{
  "horizontal_flip": false,
  "translate": 0.06,
  "encoder_norm_position": "pre",
  "encoder_inner_norm": true,
  "encoder_layers": 8,
  "text_encoder_width": 192,
  "text_encoder_activation": "gelu",
  "text_encoder_head_dim": 32,
  "text_encoder_bias": "all",
  "muon_scale": "match_rms_adamw",
  "nesterov": true,
  "adamw_lr_other_params": 0.00082,
  "warmup_steps": 210
}
Rows from block 5 of the image encoder of a small contrastive image-text model, named by matrix and row number. Rows with one number within an expert belong to one neuron, the router's apart. Each number is 128 + 24 x the weight over its row's rms, rounded and kept within 0 to 255. All counts start at 0. Numbers have three digits each.
Before each expert's rows are labels from the 100 images, of 14848, where the router gives the expert most weight on average: "responds to" is what is common among them. Only what is clearly more common there than usual is listed. The data: rendered rooms with furniture.
# router: router (encoder.blocks.5.mlp.router.weight, 4x192, trained with AdamW), inputs 0-63
# up: expert up (encoder.blocks.5.mlp.up, 4x96x192), inputs 0-63
# down: expert down (encoder.blocks.5.mlp.down, 4x192x96, transposed), outputs 0-63

# expert 2
responds to: yellow walls; brown walls
router.2:153099147126140128161146172093101102130136168127101086162102108132119164111141113139142109164170168090107150108152097124151137111117169105131137147142118128127130143111138112111140152144156113
up.16:101094143138129117099139132152132144150141178183131123154132142126130147146159124142140139136138136101135124127127109148140137113173107104124096158132144140077127158089153083106122120151116102
down.16:134137105127110090157087122136092138087137139106151133108123157118151127126153147103132131112140172132118112167155135093118139119128133143111081094085150161144142107139129151106102109066107121
up.17:153164137138128104164151118113172111146152160128114110139117140117148114165131103125141140097121127098104143170141139122116122177102107122126190144120141130113131094096106156147106157151115154
down.17:146126113120154151088116120121119134111129125123149154160134156161123108132131116131080156131103115093150111157112104149140133089128147139116083096116151147094124120130195134109101145120107137
up.18:121161133136138147139077139115103126136162138105149128120116141115106077141112121138116121118088102119158139111160147119122142145134155169168060147096184086136151081163137170059129105125077144
down.18:173087135127094124092144135165139123135148081141100122101178121149110158126123124130157179160132181117137133145168117122117079125094168126125099139133121135095118154092142143114149125135105157
up.19:159160181113094106172103130114090143084141117124106137100142086169099100099154168139129162110144109114119158105131098164102151110128162129126157106151118111117136148152145071140107121109082122
down.19:113132101110146132112126108139129112159141134073166168132150125146144136148153111101102079120143102131113139143123148102086094078085118109151080157120120156112117107138117167131137107140113193
up.20:089128140108145120162133100128156088129180123136073110143126111128158104111109137113117111189136109130132163150137153089130140126172107122096157138144137071127140146099104133158136118138094125
down.20:143148143127128151108116136133093168135115106144113134102105098149120098136092143160156114091122134152130092106151119128122165134041155153097189128112091133148113131109136144116101120186145120
up.21:120128127128107125099097106150131153137121106115141134116139123142107144154147152171101125134123168147138131157107148136147138121112139109105067164158135117146149116095136160152153121164125146
down.21:130113107138117072080124162112116145117126164146169160121111144094121131107114104096122103128141091150127139152158159108152107135154112160151133098147124116127129120140119153133097096114146167
up.22:100127154142124148114174118145075123149119160112131135130147087141105112125109138118142172163163112120100119124149119089097186110164107147134119129084114163116170124150170132135124167123134153
down.22:175129122111162137126126131133126079160134138142101106155096138153114088110133120117151097165066094152112116101103145143097074149091168115138121139142143119158106149156132128098173152111142106
up.23:124089153079164101139131125146130098127164151140180125112163162133117118115106156140148149152127097120143123086132129112183139168142126131093118174153162113136156146139122077126144135143134143
down.23:079078127161140147128137129163117134100136142105112136120127122136090156099147103159119122148151134108114143092125104144127106148107122097137127144099142112132142114112127135142113206113115176
up.24:170087105124104154089090080160124129116105079134128143141124147162098129117109146143120099106155123129133137065092144125141130157142137115135139128135143095088142143107121137141103126121099170
down.24:118102154132162148099119114145094117103097109143133144129165126121141132135136123095133135155138128191110149102119103094118149162055123120100121148129122135121109107130145169108121099120132133
up.25:147104107134145129127124117157138132118136104097166098152132110140145122155125126121174133131187153104112124101109109102130115142145152136153138129101105102096137131073152114085165131142086165
down.25:133127137140112098148130139152098122146159103123136099122158125121165152127160136099193131093188156149177152097131126128083167175124114140131119114112077124123124096134138117153109135128139076
up.26:086133114192150138116162150133100104169076085169050142180081137111132124118152117120113151147109129092129147136144110113154188148102149143116104122131086148122147102153120151121130180101123135
down.26:122171173145128140110131110136134120089147136114139147109143130120142083120140110094100137121113112132129080085114122110087155108153109090118100101140116130114169095178153111162124136184154112
up.27:126132157130122153122132122085122101125132110135088200089169109094093108101165151170087155154132108134143128116138105101101122107178140094139158136105105146145149156065150151098140109090092145
down.27:191111120145103131100086115118098122152139072110155111123114075132115123145126115126165138155101142130119166099117142151141161146127142117117110131135091133107138144130164163130119124131144133
up.28:150136102099129118172103114117108119153157097101156141138157129081119137110141165181097104175138142164118141086124097122147093121130160123170067119100119120160179147140126084126108150117129122
down.28:125103116161155114154127166075148137107128132131160105154150076103117128110134149160145118126142144111149118139125144107116130140105121156124148147136130124183101138083120178113144112127173123
up.29:128151146126116113131156116160116100139094135130146146130110120086190111180140126089098168120139120089112114130114148097100121129114090169158115155127146128162133107142116173133142146136115152
down.29:150152120124101127108110085157138108108119170164097149097101136119089107113149125159125119133067154120100150118148096187167115128103131102128159114126108121136154121142159103068114151126147127
up.30:120146092139131133147128133093107086141132148118131180149121144159107109111124144142128114109135092093111076142111126113117116120156180144120162098115118157127134153103157134130152118134111143
down.30:148098127095123157143142147124121117149144132134070136167115131127094058108157160097167152167129113108150192082123129164125166121168124115168127096090134152106093127162147148124111134109121149
up.31:147104150132179126116104124138142113116142072109139133119121171157129111091097102158102161130143111126121118137101141112185111150115164120110083148131156128165150065097159133124143115156105140
down.31:148149135145145120076090137154134099092151175154141126153121145135107137179170171120143156126112159098112132137135100113098116117103110116131113150136120134046126157128133122146138131136127090
up.32:129132154097140137169108105132142084089129092141123173093127119084125099113104119114171123179082119147130095138110122118159152124129149164126132134146129113155114106157151115118131141157146166
down.32:101080136201070120139137150121111160155132109122111126120164108058089122116126146143125102119139122098123121141139129129155124174103137152121120147143148175161138101131090176142123138123110168
up.33:123163138125123137139144138105101116113092161156099087143115106119132138115111097160164120166121125139101138096135125150171134153089094111144128090163123114157161139098131092142118068154127151
down.33:126063089138147170133118132137129124125137103100162127130111158154122084126137127102100167088114120117126124150124152137098101154145154179131165130099137151089116123145109126133204133137163132
up.34:120145118126110133132150153117128103121160076148076085160178094143138134128159149094184153115127142147120134124099128100116138119096148122082140145089096138156159133109117147114108167139126162
down.34:122123142096105121155130119134122068145130143097126176079112122135076130107106118091071128116140113126117122097175142173124147122148167125172121092152168130151135147124135132145148133147132118
up.35:155126171137132135118062126175153127101135113123124098138090136117159125168111125097158099124109127119119123104145133118147126140124163130130124109178124123116146144145144088144142104104104121
down.35:131129115113143150096124129063117124117148110139136110067147111126139172131116114158113156174145154133160120149107132119153120140110128119122094131169156133134126141113161110102138103138155129
up.36:096111119114144123126145141110094148125114100162123101133117099150141095156142151155145098139103092132121125169104102105173089128089146115113111115085144075119112141128171110136176141135111104
down.36:172115121138131136110093153141161134186149171077090117137127116147140131113107171083134101142109152117133125117114130099096133098138095143093081116126177168127124098141143137115178125127109112
up.37:115097123141118131132144118152126138152146102123150120076130152134144112122130094128110133127142096152143152151129135132149109130121134116132133132104127120159127135123160103126151154126099111
down.37:117135143165135133096138136167123127162139142135154136158142097188131079096111117091079127082125073122121135117093131122124127113155116143160103158111103137109107148127145129149107174156150128
up.38:148086137073117103133120137088130101121141100139101126123130147115152147104153127091150114129146144098116125130122132166099183149138097144115125126106118126068161107114115118158163133082116162
down.38:138154155108144131113114109133146091106149149102115129150119149145137104129148159114163105103156130106067154122127123161114164138109148107146153176142127175144085124114128118144119151127127102

# expert 1
responds to: count: zero; red walls
router.1:086073121123133145131125120126109143116124089130183168128124185131137082168141096140110132119124109164134148121095093109183162149128102183118113144129148151148160116102154164100122155134115121
up.16:132122150107132107147121140133131097153142139148133110098122125167160149122108092095151111169131118180138101118135140096115120113132127127155136161094138126184139132138118111172116110145180115
down.16:112160151132141164075124114151097150108142122167174130113073147058121127150119150117138144126134163120109099153148090105138125091154156154137107132096095133078097143122131156108152112123086100
up.17:133139122094087138117103080114089139141134132132141117087173139129142159134133132125111160134145119160133131146117107124108127147151114135082139135134098129109140153113165151155156105120147115
down.17:075145169128138113077123087126098156123107130134152146163113140171090126084096093147082138118128163163093114091139150115110145136102119124142149111108163156094150147131100163119130094159120133
up.18:136102179138137159114137122160135094128156161159109100099113115134150103066076131115117147129153150119077145094133130134096118157123122133093129098144092132142098117131171136161141111152120137
down.18:123140105113122144155082141102124102136124132145164150124118096096123162177127092131151115069053126121130112156131141169108140112126116117117123156139116154128175162148136134128127084099105146
up.19:158091111137104144119121115107149136172192112146044089117139170105115155134152156147121093193142128126116164121172105131161103138132120100112113111130109168094113106154170110119157090142139122
down.19:105135154168152089160130130174158141105113114135156149153071079122114128128069080105110127118156154131138159061168126105139192135102090121140113163171149124191117105123135127127106111126132108
up.20:126121057158133170123134134105158105165162115099133141127096132089149129166142109152147127151141096105136105110111136117092140152123117105133124140149146123118163161116120068162156146079120159
down.20:103139164141135130149075108163175115089091124148094183135147153147120112099145143117125134186124150175144112140109141138121138100134102130127157088166116166112142150136152129085103155070142144
up.21:132148127141137162085122101119153146168157127131098096142106107165141149155117113152079112157107122134087135121125116149093087114164106128124117141150164096098093130135091141162144117131123161
down.21:100123204096089132111128112157134122117129148139145153081147153112145158105141129102101134126141145140137116114122146139094160127114123127141134135149087115104113165164160113063124151166139138
up.22:145099149072103163092125138111122128182152097100156143106126148125120112148102143147165124124137077134147139116123177130122142149127109098145135162140117178208140115112149131097132097106128154
down.22:135093123185135129133117129155125178138102140117096163104144131096125133080126162142106146129134147162127097165149092127090133137137112133154164120160137110079161116104116090161151128144123126
up.23:127101127143136127120149127117156145170128112147125103127110131168120101168131118137103138153102124156119167146116124111104118133110141130069125117094093146101142130086180109120158133143103138
down.23:116136157125168129150146120121110081130142133126079143142106110194114110142111174091088105129140146123141130109139133154131158116110148133138173105114170160140138097134107179164090124103131093
up.24:090101109190141153169072120121136129116148148165134144091136096146128130129132089115133084142103139118164111134142118105128177142123151144128118155099109138151118126132127138074131097201155165
down.24:146169155116146157120144069146086157153118129126109112132081110129127126128126156095147143095119098117113146135103143098161113139180094134111122136136129124151170094151136139141139154133113075
up.25:100119124123109119140125135066133149139131071122156131153124080117133157152153074142114122124106203160146132139188096094154132145125116100157120145132125129144086149118083114129119113134144113
down.25:157148180126173109135098101114122144132119138123134185102155093139095131170120140153080160091116084090121162142164139124128162098148131139109101094051127106109138112148154127140119130150151122
up.26:121126126150136147190136138147142099112150127102146155095093147180126121117106169125101139141140109114093087118181122139094133129119091135140108134121134117130126118133152111091093122107138129
down.26:147147137095199155101106125111144151155137094113094137147141130129127152144105100170140145090101143162135116134123164126114112072095124107148120100136127138108120179111107094127129112129119156
up.27:074119120148147136143154156106105133100139098135086171090113154095125116111083158113112097154137100155092093140113132128160125141116122151113143133109129112139156160097123111134123147093115142
down.27:148170087120075123150123091133146076115121098110153122100110157123162143141159132118146093143137165147167121147115120131117103129095111086157075121120109131132136134134140154131099104112174130
up.28:143129138127145098160096141114150111133155161145146102123142126120121118143073142116122152099082111098130101131152125105124119120128125150065128112114104152155145105141104136113111141147138157
down.28:124175161098113103123151119150133087132144132141082066133116150140131134153123118168156131124086119114119146118138109156124113112143172145175153134150191106119147165136148099079148114131115124
up.29:125127138101149119080115146115115147151127125123097125118109146131182141103174127175126129159125121109114124132108147137144120144113151111143169081147145091129086131146194072153160166122108109
down.29:093132113195081109132133163148172128133138129156149157139111158119137136117126113084106151127142118125204153112145122103157187131119130132143057108128132133156149146115136116100116143109105123
up.30:138120104131180092145137143136141119118106180118106095137146117140150120129106129093116141137179124141118124131153110090116137122157122116117160118107125103190126122133098106121148134106159098
down.30:152118074176096091091095096172150089154102126168136126113159174120142100164129151061141139119159104128107073133109129099125125137117131142094126112117108130123178134145124140111116101138144108
up.31:104104089120084148142110158161126098130116069114143161089158135175097104147141148125083109141126104134149148130125131146147107153162129164095122120109122116106111114114137141114146116108109130
down.31:170161147108139106131196132110115144132128152151076108174086121078133131118102099109178147119137130144099122127129097117101133116105125150182169118160142187146116142102097111137142116145166158
up.32:121124159103131112128143118182135143152115155142164116130130135146175166165123105115149119115150130122096146135126111161120128154123091125129121115127120075099125153116150118121100125105104130
down.32:148098159080091164129084125176131141116146148119106111124136144164160140131114112096130066122144184160164172109153170109057126130135124119138150113121102161125149100113093130121155124113148108
up.33:180172130143110123132068133111127126163111148147097119151080120131149128158148114099146147129124140113161124144112146138146154136105105191133115124136106121100131157112137109098138108125161120
down.33:114129088128118127088155116134099158130159148110141133120131095143117091111134133114114156142117092151124153116122131120126104123130079101091127125125115116144132117141094135146155119185094125
up.34:109180087101125094145143106101157145170129134093060138145117152080144165155138109141118152114134102139190088151147119088095129110095106076135134154140141117143141159141129161145119113113143139
down.34:114119176152126165181100118092128148115107127158090147168064141138113114142122146133133117116147132143118148111113140126151082123096115157136142141128106086114143131134102137095113132070129103
up.35:116138142108107076110145175092115068099166150127110090105106119109149117152131096124134148132149126108071113128129140134138105094140074101123117131142131134104119100106103139153158105135125138
down.35:156148157133162112128102099138105153121123150162126132150160131139101113083105147152125141134109065127106177144139133102126155131104077133138128152150157134169185131123112099137101121141121095
up.36:161139088118138122111159091120090143119110061099112147120139108144102136103132118116112172091122145146145133147120163148171174108138127109124126075124149121122095122086137117130118070138126151
down.36:119165104128136117092170135103123155143142135118065097106142095128129142120162090112137147136125131129104178089149123130139112078128148111127173132118122135135068158109109107175159105117086150
up.37:133118161161123108147126159077153172122152121129096159141105086134128144144125128162127097108128163153124133124086090147123141131103126054122167122099105110120164120081137116143142131098141110
down.37:095146102127127139149128147111126101153140121108132159094143167114143120152137134121072164113128102081144109118175183127075160155165121109103120131174137187152091099137160189140102074128089125
up.38:141078127149131168097118125103138139137098104134153113098134106136139130124118152127149145119098142148114072161130168131173133129137126136137120131145132120129133136149095106148167083123136107
down.38:126101142104154168100127124122153122130141136099194118131107143158099125148123100139105181127116141142136122103104170149119084139102121112114160162128170153128130082147116147095151115127130157

# expert 0
responds to: count: zero; grey walls
router.0:121205109103107123109127120134136184113127117140106128152140135101110108123154162118129102096092103131123116104115137158118097162120123111101180113141097116098086182145115093177097095120127130
up.16:152141126157125126126149142172117108097083187110140156141097121139152138122098144100115141121151135129119111127109132128135120115141160135096165113146153123106183119134113086123149153165072141
down.16:136152134092146105110102082169141094129159102126136103118141167151156092176062116138170062115118137093142156142113134133121127091142107121150143145156112155095075086143120132111085111121122123
up.17:137124127129098142151183144138170121149134126138141117089130086142103115130163148051144118146122130119125169102143138116127145124140118119133100173166114091197100082149141133116104156118140158
down.17:111141144120095135158098138152068138122114098115116153168139090136121129027144117113095128114116141154171125114129117108137166135135123176132091157146136160144134082133150157160109107131158141
up.18:106141191094129129130107131130115128110149140123074153158164143117143175133117185128128132165134117171085111177111188139134125117107134127123173138092122123109151141116088145136083147127139122
down.18:130132087142125126141133120087152132096109122137164135117091084119093099132136106145135134098084123117114128120132076117162158131115127123150110143141121127146117180145129151112166167149113101
up.19:129152166103096134164141087093147117125159150106112145154177136120110148097145185164116125128163110138130143130133160148151083134157095084118127103120108123085136128151129059129071162141119136
down.19:143150132104120148169105125126108118081156144143113124138110135145140125154160108069143115066130113070136125114137132146119153135169146158114177090087152140117122087132114126107149128145185132
up.20:169135119138099101107126153201135106173129153101140146139138126108108082143068092159174139098147122113106131119072123188107100155152127117176139138122135140101135115137117150128097113095110112
down.20:106083130182127076101128154125076082196145127137126131075135136126128146108114170157152147127154153159130127104151121108104129143121091127132147105150154123155167098111157106140180099107096105
up.21:109140118154122095090091137123166135146083118149122147101098138137102103166120142109141156159109113111146083109112123148153148150131164109118169128090097145081130166148168125138109146111090135
down.21:129108126102150165128155133111167144110133143129146111151149144139148133100194097149116123123095139141125158138160153178130132106150122069139133129184137145110122132108118153116171126124125131
up.22:141112149105101091138113121081106120099158129105140154137114106132152161165150139144152173178167156126158138144108140111131111114149104153142086095155120124140098127110133122133123122081116153
down.22:143143103146112130075126112122121154160121158099092134123115128160119112061107142155103134126104139133140174118139168104115149140126103102131128110128107128112099139152176136127169157112101133
up.23:083170106138146143139118149132140155112100167076134157160089098115118101085105137203135112116107150133147146130124128121119113107142169118107133144104124144130114169135180129127119189108074126
down.23:145185145148134165143151143118134134122145124115120174163111128119126116152097133103119128142162155130117129104128143136116097113136125145150086134125123153129125127137126117178096099129133062
up.24:097146144124128115120137127124143176120112118112134137124156096097114104124104142141123100134102120088086145147130173107136109095156130115125152121133148169154147143123085128132056154150116088
down.24:080085087104131154137119091160107108132133115131135099112162145112112094104120111115151163147112127179162161102131141122154100165135098131115133160133078149154138125150173122137136132158146135
up.25:107153157177120130121126157126125138099130128139118104103148160104134105142122152142117121154128105095061112121152112117127136118127157123085142114145163124131192121142135137129158118132098140
down.25:115092140054123135152099170104118141106169151101126098132144062144164190127132093104153126156145117173135109167139085114138149124103143135161122158136104126122083140086157130130110096137109128
up.26:130160123113130137167092161106150118113121084166124116148126148098157179140074102107140118123123110099128126166094129158121096157128128095115154095160126108115130163096108112138116151103143123
down.26:112110100126102169141134124151118118097101144089119113057114108182075117142137171188129091136099131134120131138162090130129143152138161149139107123118174150135138145152182106115115136159111114
up.27:132140140145140123136122155098134099122109140107080105115085132130157129154094111132112119135156128141123121173092106126118105100139142110164112140132198131155143092150145121122099129109140128
down.27:110128118135165134112128160082145152143133105110132133095161105143169128128135113125122128124126135141144108166170113134121147141099125147111165140100120150165135142128132104167095160116167099
up.28:141114149136111133154124109091125112088140111090150132144185110105112169095118091089101108159120126128116147117122151151137145129098156110145114174180163112141149103127154133144132138129117139
down.28:130126123132088124140139143162145110120139113140090101149151115120085104101061165165122120087111141124139081155120099115121129130115110151097110127078118171183174159126071157131113127081149151
up.29:120140157104072105113130086127163097144142075121117101140170119090116131139073108105103138102070097102128146119140138123131154154136127132127162081094101174082126109105144167143129149128135124
down.29:116117102137116127137098126101133097132111163100148108116133163185157101125109077076116134107137155099113120152117133115115146121087108093101140154158135148111128109099147139175090134119149101
up.30:110137136125101114139136070125126135170111114121088150117112117120098131137161134112150127148107145135130133129145137119157138131130134147108117190099112143125145100139110147142129122124146178
down.30:112177152163116118079133151133132122107161149120117113116131164115142122127149099102083140122171133169128129130129137096100145081129138137105126093113124128148096127130156190111071104167138119
up.31:071128128127124141105128129117153146144171135109134120137156120154154163186146153125136123172159109091129159130094157164120101083073139138125147126127134099126109133112126149133123160122104146
down.31:138082086125149139116103153138137158098126184118105116119145096139107108078131102146138122124125121073117134112166121155103142113122091119134106099116151157102116121114158064086154101179149084
up.32:152121120105098149107122112138103123110147141116124074129122110120160146112126139138128163119075142156091097105119136120133126155114100114135159152137152144135082199131149132131155150094126158
down.32:107130151149144111100101123142134112158115108091096160132144150091137132123088152108117151121156115130142123151159155137124139111094158159146121126101155111087128087095102151145147131131142133
up.33:115103117135107150073092091131084132106128146119103097087138152108105122095133130121173118153105152153176159127159125091154131128138113159110118130140112144119121154130131131107128112183140109
down.33:094143106179134111096133137150138145124154119152172085077129127144166143131100134132109115142067114138137142096147121096143145117161116091077126182134107159136119136104142087116151133113180083
up.34:116088147098122088149103123141089116113115158120152083091135162116144118073135097126094175109118122167115099115134144131140155131123138118130129137116141095110192114068168132107162152125124130
down.34:115132102125140113129150121124132150120103130150168163096150159152142132123117130145124128155129081094143105143160156103142144131138120105151123168158119091141153129100205122097136127139090107
up.35:126169141089146144164121136128117123125172065077125157121186163114096136152144151170143108157104133147158124144083136150149095157161121115157106148120133100133160146082113112110101116094092152
down.35:108148091127105145122088114153153140097138092152122155143105090173112131115102121140150094105092117063099117108128148120124114166066152099080121119124159107084171169097147136112130131116161174
up.36:088109094162124079156120154153129150150097087127110151145158132121116145142098116140158125139136090113139142120130129110151133127116144109131192168107127108191130178139125062129113143138159122
down.36:139093156102145147122176100188140105140108117133116101147139172149139096109148149106141130092102154180122144120110118133125135135098155110123167087158129151084089139103099134130150108150154142
up.37:133129130163101117146070121137141141139137096131099135093141100081175141134111135122144093158121145096148149113141119123097103107118163069159139123149121128117143142128127063138140110138115126
down.37:107162110120145155156135099129094148133097125107145145167080135133102168154145116127120103086139114136113084145151138147112081133108116155151132096129156104113097159123099088128151115177135132
up.38:115115134114134157115125122094118095121133131112151110090127097121141146138072102142104173124127150151138083139139163129169080126124129122105157130135143175122138080068111144097137085154132116
down.38:127155175140107103114122109122164179137132119123111130131148109145131140078099121117123114128140135174135164145177096153099128117114129152113132130140107104157141140160140145112136098101127139

# expert 3
responds to: blue walls; flower
router.3:151143134125095167169092124169100137131096139099111168076132132135110107084143115097102158105125110103165120177137157114121132141129122155143102091116150120173152066139146116126117101108115092
up.0:120080138111081170132115127179129143131090097097159138078189136107126145121072113148145152114114155154136107168143118133105109144180124157091139138104106148136179082130128129112142115137139084
down.0:161119089129135120062092132143133065142190090105106118167154133139092117100118130126141160122119102079102149084115135122147120113119136141155104140144146153087087152146132173083143133140086151
up.1:154075162163101106138166113156130067135167142152119129116123063094159171118139170118100128097131126102104117156142168113118109113122130141147142139131100164139123164121127128117153129115088123
down.1:133094096096140125138134104116126128109155105108145127166126111111151124127128090142169143089169136183145093083093132136170125139133102095137171091122134149094143110121123155158143174131170144
up.2:130104092105071157077117109125137108158122114169134152115102100146145133124089136139142121176129162119097100168134115143149080133135116141068089101121142107123144124138105131101148119107131092
down.2:150097121139138159139119113145123109135129134110156128131135163160069106143135126097133146146125120121147141126103109107106121115063090128159165123152107148136116126157091148139137085145098156
up.3:127151166131142101145149157159154144139149173109142140134097134110143108119139128103135085111141110112111119093108117124113141134132111124177143139131123109075152139137156142157143138173094167
down.3:114110094097107177105137115117083108087172142137148134123093085074124139113140132152138112099142101115090140105130121145125118174116138154175123134142143144089140134112160154129147142131126115
up.4:118112107126091134129127127138177118120107111128139131142160159172121083091122086156116112176112135137114102127120130102147140114112161143137108105103132174170150133120063101101164144089123131
down.4:093117145166134120128085147138101105160144161143132095108125128165112134087138178111105142126149110124113126128119143125107162136132161147128128139152112142106074110170182160118119065110115141
up.5:170104169126104141072126124157137154140150100155101142146174118073138127089139127115148131131139112146094147109136103125144087154108166196168166141108119116087160147130111085151120093080102111
down.5:102132127086130113120159117133130166089111147167113115169118129175140109095144142084145116097128122105176154118183092122158122129137097132128146101107102145134107119116153143072106134137160127
up.6:106123126128119108118126130100122169128075122088084183121139120135114149136139108174152128154138115141154129153159122126133146109168127142188132076075138105137141150141135132126150136113112153
down.6:125158110144114116160125142105100127129119134081121139153099122073111133118138134166125150143105147138125123134160112122133165126122146081145092130123129103149153128134138126108156158156109130
up.7:160144134103107130150108104154117121125181159110109132145168140097140120126114143104155141083117100141130167146124133147105116139150056167140097088141100091158120111111148122113129108175130090
down.7:105081131151148191136160059127138130072135109111122176105124132124127147116112119156113105181133151150160118152146118152137147149103144150142105137101127125106166148105104131123091114140139137
up.8:150173150124100108132158183122206116143126140151100132114111141154152133155157126143147157175121110086078107126140129158113120125093158138118120084099149133140127169130129128121147097114126099
down.8:062119127137150123102145177122095098163120089123134168116118130122142151105145104122130117137107130168089153119121146090121139153156144096142141174160138101166137117109151146140120149136155138
up.9:153143116138111139142098152107126132098134120117141148106171142154093142128139102113123119145145104108154169157097135117119106103105158118145113111134124111156135090104137157126134101138114126
down.9:150152105146181151099111120109140108133103158084116139139127130127155092145111112165130155104112130145132145156139120137117156117086129114065096118138154099138144156152118132145144151136103102
up.10:142099117136152109177103133095118096103092165095098101124143121120110095118127155176159122157156133180144099125126093158119115130170147140122102110158180106161133125123113070097117127129106126
down.10:058133115161120128138134162127135129128107150117146146142116152123119131112128120096101140105107158154119127135096140138151171132117139137140113136143084150159105120122122129130136167110142166
up.11:152125129144119116120105108130106161114106173118070127131157130156122116150132138148128134166084097132139157169109117127100152126106126120141165112140103110139122093161139122162124135105115073
down.11:148128172157137135125149149095143078108168064127105092141135095146112108147141137094153143124154134143093113096136106102079156116108125131087127131138112139130083129113117176143121152153179115
up.12:114147101144138109105137113138115151153133144094100096124122098120130118129123153115113141128158108104121142131140127130124105081144164086110115114122110157124140143101111115115145169123140142
down.12:102122150166132133119132178122106069124090125112149140080149141131098134123099123132121142154124106132122066095122151152068132140165117128131144150146158110166131119092148119145173129099112124
up.13:112130126174124130079102140111088168142134108136152165126115094163175105166185131101124132143153133145152118121114116120148149121154147144160106198073092150137110102123172129126110190132104116
down.13:113137140134136139143112137130138148108100142097120137120156104139140131118079119147131123076129067119152091164182163144153131098145128136178147113143124108123145157087125137102159092104102136
up.14:110153110084107114119114117097153137149125146119131133130129174112130103110130125154118163125122111125162096135100103140185155113130148108123128152168085144161161152132113155097100075124121143
down.14:131090107097154107131140138118143125119132083128117124163105169139094146142137093136129122141144119157116134178121107074138152097114132138107129125104110132097156093131125131147098115144145142
up.15:132125155090122186122125132113119122156168140115119097093137097127118128136105099099113123184126113137085189132135137125157104106106128160131082128114115110098091101143144159110142062117127128
down.15:144118144107121128116113129141138056152147126101111098104160137150109085146139084078122095157110141167139143098135135122152163162117129122124093122091123107115121071149132161153112122160166121
up.16:148132115150122141157122120077139196111132120122156115109182108171133111109127142108143116162101146157124124157076159152132107130122103109075107140110118132169102115151137122092122137127112110
down.16:153168128134161106090129129113117136164089153109190096127122132134136095129103169125155126147118112095136115117121183166139149131112094117105144158133145121130138120128158156130133138126132090
up.17:128104139098104174146122175125121095086097115099140104113123090118115104086153114177120143132122126085161082129141132112182143126106128169153131132096130120159129153104175106141106160166109151
down.17:119138092136138111125151166121155142099111173091102112159112128146186105136087082103142134125106121170147133154166105090115161105120148093122153104118095134153137119095138111099163156123103118
up.18:145107099141118124109121120123167098111175123137141160123132136132136145109165165131126106121113149128114134148119136115116114139120052141109120152101100121092110116153145114153129124122131141
down.18:107164132135133122108124138116122080125112065116116111116178135088109128094090144129104194152094069142138111110103175100123136122151144120154117107095151150144134096078132133113142130147148107
up.19:117139130166156118147121158138126123110098150126115159133096115137154129144125123111164089132143072117162119169104090095133145135118107123165115080157123105152106111124087133152153141134089143
down.19:134131088090101145136132141159107174100120143116142091120111114148096130107160140081100168109122145127136148116145096127135095116128095113137125127105122104138117128107161141104130085099147110
up.20:125157137128154127116152121112119148123124121088086145112137176133133142111133129142132124185099162130065108136162166111091150130101089132123123139123133126137167127153125123129142125120102138
down.20:113164140160115162127171085109126094086090139164136125139070148130100096191157158095152124112087121119150121133098124159143126144120165080119121130121121187125134113137123126111150166149098130
up.21:139204098097120152092131153149115126150114121143123146136131181159178148134116137097114142099110132163092100143135162155138121160084115157122112149151151150159071159138150123149178113119146109
down.21:130099154133153123128121132096149118143125123165172112181145091116079128171086155147087144121076135117073097123127130073112114124107172115133144137153135121181102154165132160112111098101136139
up.22:135140113190138146121103105142129116095155139124141152069134098086129135102150114143109144106153129094154122153120130120145109110123178110180150163135091123132093098135131127107146139142118146
down.22:138165136126138113173115112078121145127126159092136140119134107155144097146118101126082097110097102137112105158181191129127132137150130107147148105124168132123135115112077128157118145148135127